{
  "arch": "regnet",
  "model": "self-supervised image encoder",
  "dataset": "rendered roads seen from a driver's seat, with toy cars, trees and houses",
  "train_examples": 72500,
  "image_size": 48,
  "crop_scale_min": 0.4,
  "horizontal_flip": true,
  "color_jitter": 0.6,
  "method": "barlow_twins",
  "norm": "batchnorm",
  "activation": "relu",
  "channel_attention": "se",
  "depths": [2, 2, 2, 2],
  "kernel_size": 3,
  "stem": "deep",
  "widths": [48, 80, 144, 256],
  "projector_hidden": 512,
  "projector_out": 512,
  "projector_hidden_layers": 2,
  "init": "xavier_uniform",
  "residual_init": "none",
  "optimizer": "muon",
  "muon_scale": "match_rms_adamw",
  "lr": 0.0037,
  "momentum": 0.95,
  "nesterov": true,
  "orthogonalizer": "newton_schulz_5",
  "adamw_lr_other_params": 0.00085,
  "grad_clip": 1.0,
  "steps": 4400,
  "batch_size": 256,
  "epochs": 15.5,
  "lr_schedule": "linear",
  "final_lr_fraction": 0.1,
  "warmup_steps": 440,
  "weight_decay": 0.0,
  "adamw_weight_decay_other_params": 0
}
Rows from block 2 of a small self-supervised image encoder, named by matrix and row number. Rows with one number belong to one channel. Each number is 128 + 24 x the weight over its row's rms, rounded and kept within 0 to 255. All counts start at 0.
After each channel's rows are labels from the 100 images, of 14848, where the channel reaches its highest value: "responds to" is what is common among them; "lies over" is the class under the peak. Only what is clearly more common there than usual is listed. The data: rendered roads seen from a driver's seat, with toy cars, trees and houses. In brackets: how many of the 100, against the usual share in percent.
# convs1: grouped (2 groups) 3x3 conv, stride 2 (model.blocks.2.convs.1.weight, 80x40x3x3, each kernel summed), inputs within the group 0-39
# convs2: expand pointwise conv (model.blocks.2.convs.2.weight, 80x80x1x1, transposed), outputs 0-79

convs1.34 [130 167 116 108 110 163 129 139 161 150 135 121 138 135 126 107  69 137 122 118 134 107 185  75  99  94 139 123 111 122 165 123 118 128  95 120 105 143  99 117]
convs2.34 [108 157 136 117 128 186 144  71 122 117 110 121 128 136 147 115 116  75 110 113 132 130 127 110  82  79 150 127 116 100 110 146 121 103 152 166 113 171 166 160 148 147 159 154 148 148 157 134 102 129 145 164  79 125 153  98 120 133 103 120 158 122 117 112 156 146 149 156 102 112 119 167 159 124 123 127 134 151 137 142]
responds to: solid white line (83 vs 25.3)
lies over: road (78 vs 35)

convs1.73 [118 145 108  97 105 104 132 115 135 156 147 125 113  99 112 117 132 163 140 110 179 127 104 160  75 114 119 147 120 123 111 182 106 123 128 115 112  85  83 127]
convs2.73 [124 129 101 154 133 144 150 152 131 122 123 134 121  94 170 130  96  76  92 128  85 116 165 155 153 142 122 164 131  99 161 110 120 101 104 126 108 152 129 117 110 140  96 100  91  83 132 126 134 107 119 119 158 125 125 119 131 128 163 145  71 127 152 144  92  87 122 136 106  97 173 105 127 171 145 133 136 143 153  98]
responds to: snowy verge (62 vs 33.9)
lies over: verge (42 vs 16.7)

convs1.47 [120 151 113  90 130 174 144 108 104 100 127 113 118 101 129 118  91 118 132  92 123 135 145  50 145 129 128  86 136 104 143 147 101 135 129 155 123 131 147 159]
convs2.47 [142 140 105 142 159 118 110 101 143 140 142 107 102 109 128  84 136 130 112 121  99 112 128  78 124 118 133  97 121 150 124 152 134 159 134 132 111 165 125 133 133 117 154 155 146 131 119 115 128 164 159 118  99 129 104 157 179  79 117 109 166  98 108 123  90 165 109 144 144 151 101 122  93 118  55  92 128  98 158 145]
responds to: truck (91 vs 54.9)
lies over: truck (79 vs 4.5)

convs1.53 [117 114 106 183 142  83 103  96 134 138 121 153 115 120 103 109 167 127 116  72 146 102 109 135 117 125 130 131 116 132  88 149  90 143 157  99 109 147 103 124]
convs2.53 [119 116 131 137 116 106 171 121 141 115 162 141 118 113 165 137  97 123 136 113 184 115 169 108 135 145 122 163 127  90 177 138 157 144 158 107 127 114 118 158 164  87 144 137 100 136 141 141 122 104 162  77 179 102 117 177 133 138 125 127 151 139 152 122 144 136 178 154 124  98 133  99 129 138 125  96 113  97 108 128]
responds to: snowy verge (82 vs 33.9)
lies over: sky (100 vs 35.3)

convs1.39 [146 129 136 133 123 153 132 115 152  89 144 190 130  97 134 128 108  98  90 136 137 166 100  99 136 144 123 147 164 132 138 174 138 152 160 101 142 151  97 145]
convs2.39 [140 106 128 125 140 141 140  85 128  98  95 153 108 115 119 153 140 140 118 101 120 130 125 109 129 157 140 164  95 108 115 146 113 120 145 131  90  98  85  97 140 100  76 177 122 140 162 133 148  94 159 148 145 139 134 146 158 123 139 106 136 110 104 186 154 142 133 109 135  79 119 116 131 113 173 118 116 121  62 130]
responds to: solid white line (99 vs 25.3); bends right (64 vs 33.1)
lies over: road (97 vs 35)

convs1.78 [114 151 177 137 126 155  72 135 123 126 115 140 122 144 119 155 117  79 113 134 145 137 107  96  85 101 104 109 163 110 117 104 105 169 153 142 144 100 121 127]
convs2.78 [105 106 110 123 117 131 159 113 160 104 102 139 154 130 135 167 175 113 104 127 133 140 117 131 119 112 128 124 168 162 182 106 127  89 214 154 129 106 120 128 149  87 143 120  89 113 135 139 152 147 141 124 135 121 124 123 153 146 151 129 128 141 140 150  78  88 146 131 140 107 121 130 171  75 146 120 145 148 126 133]
responds to: snowy verge (98 vs 33.9); bends left (95 vs 34); vehicles: zero (40 vs 12.5)
lies over: road (97 vs 35)

convs1.58 [109 122 138 160 105  72 132 124 118 101 125 155 119 161 108  83 128 135 147 109 133 107 112  95 108 152 148 119 159 109 128 108 103 154 146 197 112 130 132 143]
convs2.58 [185 138 152 143  81 151 140 148 122 120 130 130 126 110 133  94 118 146  94 130 145 161  98 135 175  91 129 128 143 108 116 141  97 128 136 125 174 136 112 116 102 110 115 166 111 171 126 120 138 114 129 146 158 169 134 117  87 106 126 135 167 141 160 126  90  81  85 132  90 159 105 141 117 120 140 123 147  90 157 147]
responds to: solid white line (70 vs 25.3)
lies over: road (89 vs 35)

convs1.36 [ 98 116 125 137  99 138 104  75 121 109 115 131 173 147 174  82  96 139  93 107 151 144 150 113 116 116 170 116 116 130 121 131 132 168 144 100 141 136 136 101]
convs2.36 [177 115 140 138 138 185 156 100 111 118 107 149 127 123  77 124  86 163 148 133 117 114 163 150 113 137 112 101 126 101 106 178 158 137 158 100 159  69 122 106 117 135 149 136 118 105 118 127 129 123 154 132 172 106 119 106 145 147 109 144 101 112 129 108  87 147 152 121  89 150  84 117 126  98 137 129 117 118 106 119]
responds to: solid white line (98 vs 25.3); bends left (63 vs 34)
lies over: road (85 vs 35)

convs1.77 [133 122 110 109 149 126 105 116  95  70 118 132 102 150 163 169 140 137  87 127 170 130 157 150 160 123 129 167 153  95 124 158 140 117  95 134 115 142 140 151]
convs2.77 [144 171 125 145 122 131 158 156 129 128 110 158 134 130 103 127 107 107 150 134 119 107  97 145 138 125 135 188  92 114 113 161 123 114 122 136 121 155 105 118  87 170 114  97  91  98 136 130 121 127 144 128 110 134  98  84 169 104 157 103  91 156 150 128  87 130 102 169 113 163 138 144 134 132 136 168 145 110  73 151]
responds to: solid white line (98 vs 25.3); bends left (65 vs 34)
lies over: road (100 vs 35)

convs1.14 [104 163 117 136 123 120 123  96 121 120 116 110 111 134  94 110 131 154 158 116 153 145 157 151  99  95 152  73 125 137 109  97 169 148 149 156 153 123  78 116]
convs2.14 [147 171 163 220  84 127 158  98 146  80 134 151 134 107  93 141 107  91 134 115 135 137 152 146 125 121 110 104 132 118  92 173 142  98 117 131 106 127 107 136 132 161 162 114 120 130 160 125 161 138 143 102 101 152 129 106 147  91 134 104 126 101 141 119 114 155 133  98 121 132  99 119 115 143 109 100 114 117 115 118]
responds to: solid white line (100 vs 25.3)
lies over: road (97 vs 35)

convs1.60 [119 137 154 126 108 126  60  98 134  97 107 139 130 110 126 147 159 125 166 166 107 113 181 114 116 117 127 141 118  96  99 147 131 158 137 173 134 133 150 116]
convs2.60 [122 125 150 119 118 142 159 131 108 108  99 127 171  85 111 165 131 114 104 117 103  89  99  99 118 107  99  90 114  97 113 140 119 123 145 125 164  84 136 144 115 126 109 165 159 104 102 150 127 143 140 146 161 141 181 106 134 133 151 136 118 121 154  90 171 187 134 112 118 163 129 122 155 131 108 112 174 101 121 121]
responds to: snowy verge (74 vs 33.9)
lies over: road (86 vs 35)

convs1.10 [130 157 171 122 120 156 120 154 146 127 133 178 136 153 185 130 100 162 139 128 114 122 128 114 121 120 135  93 132  80 122 152 175 150 133 117  90 149 108 124]
convs2.10 [128 114 112 120  90 145 131 128 175  79 150 104 117 110 145 132 170 121 141 141 129 141 128 145 156 142 150 151 124 104 123 144  96 122 195 116 133 110 113  89 186  81 124 129  98 141 111 141 149 175 144 158 118 154 110 103 137 140 110 137 144 160 101 156 147 128 111  87 126 174 105 141 146  99 157 115 124 125 136 153]
responds to: snowy verge (99 vs 33.9); bends left (80 vs 34); vehicles: zero (35 vs 12.5)
lies over: road (100 vs 35)

convs1.79 [ 94 122 147 131 121  86 105 105 167 128 135 119 128 117 116 137 115 121 105 162 145  90 137 112 144 191 132  93 134 130 115  98 173 181 153 122 130 134 130 105]
convs2.79 [106 112 150 129 124  97 113 118 127  94 104 114 114 126  92 128 178 107 170 133  95 170 133 158 160 116 109 108 151 145 139  86 133 112 175 191 152 111 115 123 140 139 142 129  96 209 124 116 140 112 127  99 122 127 109 120 129 149 126 161  97 111 163 165 108 107 102 134 103 129 135 111 122 135 112 137 120 116 112  99]
responds to: snowy verge (90 vs 33.9); straight (66 vs 32.9)
lies over: road (86 vs 35)

convs1.28 [115  97 136 156 104 150  95 119 149 129 150 136  96 107 144 155 152 157 108 142  81 105 133  91 181 110 119 127 148 161 129 159 146 146 114 137 132  95 100 158]
convs2.28 [120 125 110 116 111 136 111 117  95 111 103 132 149 151 110 105 145 157 108 152 121 139 155 149 148 157 153 127  99 146 133 117  92 120 146 123 142  93 112 113 110 160 131 145 161 174 116 138 105 127 110 120 108 158 119 173 108 152 171 142 109 121 133 115 182 134 119 128 128  85 133 204 146 123  93 135 168 183 110 106]
responds to: snowy verge (100 vs 33.9); bends right (79 vs 33.1); vehicles: zero (32 vs 12.5)
lies over: road (86 vs 35)

convs1.18 [123  83 124 108 150 127  80 118 129 104 131 134 154 208  88 120 110 117 116 122 130 146 138 136 154 131 109 132 139 116 129  64 138 105 121 104 123 112 125 116]
convs2.18 [138 148 137 123 129 136 137 130 144 157 105 116 114 167 152 118 158 140 149  89 126 122 108 115 117 144 116 159  86 120 161 157 120 175 158 213 138 124 105 180 139 175 147 123  99  95 116 156  97  94 131 124 115 144 128 153 110 145 128 166 141 122  93 124 110 123 125 133 148 125 145 132 106 185 123 142 107 102 119 139]
responds to: solid white line (60 vs 25.3)
lies over: truck (52 vs 4.5)

convs1.8 [146 120 141 138  98 128  95 112 110 104 125 131 104 118 156 110 122 140 147 153  71 110 136 117  77 133  84  86 108 146 125 152 108 110 118 130 129 178 111 163]
convs2.8 [118 145 117 125 140 106 151 105 118 148 153 171 133 136 143 150 154 109  98  91 150 104 108 119 127 116 119 110  80 118 144 123 122  64 131  73 211  88 166  95 118  99 128 146 133 124 108 130 142 117 142 110 158 133 126 171 140 146 111 101 147 125 106 166 128 111 140 135 138 115 114 123 114 108 136 141 120  87 118 162]
responds to: snowy verge (98 vs 33.9); bends right (82 vs 33.1)
lies over: road (100 vs 35)

convs1.29 [117 147 139 156 155 131 121 118 167 106 129 122 168  89 179 126 111 141 127 137 165 114 162 174 105  91 105  91 128 111 111 144 107 142 151  99 160 139 119 135]
convs2.29 [167 111 147 141 126 159 147 171  87  92 153 192 158 137 131 180  96 138 166 146 135 116 161 141 129 131 140 148 140 101 124 131 124  97 111 149 135 109  82 137 142 112 166 129 112 134 141 159  87 112 169 148  79 110 143 137 139 110 132 110 100 129 140 159 131 130  86  85 115 162 132 140 117 141 117 131 111 122 135 139]
responds to: solid white line (93 vs 25.3)
lies over: marking (62 vs 0.9)

convs1.5 [ 92 159 131 106 152 161 146 133 155 157 164 165  89 100 106 141 134 109 142 122 158 160 100 123 109 152 120 129 158  99 157 134 118 122 172  99 108 143 144 112]
convs2.5 [134  83 168 126 112 141 106  90 136 156 115 127 102 125 149 134 116 130  89 133  91 136 116 108 116 139 137 135 130 144 114  98 145 129  78 106 126 159 148 126 124  93 159  99  83 145 146 107 100 146 129 195  91 153 113 120  88 109 123 127 132  81 164 134 151 132 116 140 105 125 136 138 103  97 139 126  72 138  91 106]
responds to: solid white line (98 vs 25.3); bends right (64 vs 33.1)
lies over: road (97 vs 35)

convs1.71 [140 140 102  95 127 136  59  95 147 149 109 133 118  80 116 122 133 138 140 143 134 136 147 173 161 154 148 132 138 158 137 151 134 155 128 109 166 139 104  93]
convs2.71 [138 116 136 108  98 130 113 154  90 128 100 188 138 140 143 132 125  82 113 100 121 143 156 123 121 176 129 128 144 117 129  81 144  90 158 133 155  88 180  78  98 151 102 147 117 102 143 162 154 104 145 144 112 123 129 180 113 153 100 132 113 113 155 109 149 124 131  99 141 171 154 127 157 135 132 132 134 134 124 143]
responds to: solid white line (80 vs 25.3)
lies over: marking (52 vs 0.9)

convs1.45 [143 108  94 155 135 159 170 192 117 149 115 138 145 128 142 102 130 159 143 149 150 131 121 111 103 151 115 111 146  94 181 144 109 129 113 129  92 102 136 149]
convs2.45 [ 93 118 147 113 116 103 137 107 142 112 137 115 147 131 141  88  65 113 148 125 134 162 142 135 156 174 106 108 180 125 104 157 165 170 100 104 116 134 130 126 144 108 133  90 111  93 149 154 118 118 157 133 145 153 109 127 140  88  96 157  97 125 155 128 116 122 124 144 137 125 119 142  82 149 106 190  99 114 137 132]
responds to: snowy verge (61 vs 33.9)
lies over: pine (29 vs 1.1)

convs1.61 [127 128 157  96 148 113 131 127 135 139 126 137 103 137 110 124 148 146 125 140  83 115 181 131 141 116 154  91 201 102 166 104 140 163 122 107 134 110 147 108]
convs2.61 [154 122 140 131 125 183 113 140  84 159 117 144 103 119 165 169  95 141 125 113 106 114 116 111 120 185 113 139 130  84 121 143  67 102 151 129 112 140 119 145 148 127 133 138 121 147 153 104 105 167 136 148 144 117 128  94 100 133 101 115 143  96 144 137 119 187 114 126 129 150 131 186 108 111 107 152 145 131  87 120]
responds to: solid white line (85 vs 25.3); bends left (60 vs 34)
lies over: marking (93 vs 0.9)

convs1.27 [103 124 148 114 102 138 118 109 159 133  95 145 146 113 122 144 147 143 113  97  85 122 137 116 183 107 120 143 118 130 168 146  81  92  86 118 137  92 105 107]
convs2.27 [142 150 104 183 158 149 133 128 169 170 165 140 100 148 150 110 115 158 152 101 155 119 166 151 150 138  99 184 123 142 112 122 107 118 127  90 106 100 139 111 148 150 117 165 114 144 163 153 166 123 157 128 145 122 147 147 120 134 154  95 138 144 143 178 143 117 125 149 155 152 158 142 115 102 129 160 152 151 137 148]
responds to: snowy verge (97 vs 33.9)
lies over: verge (82 vs 16.7)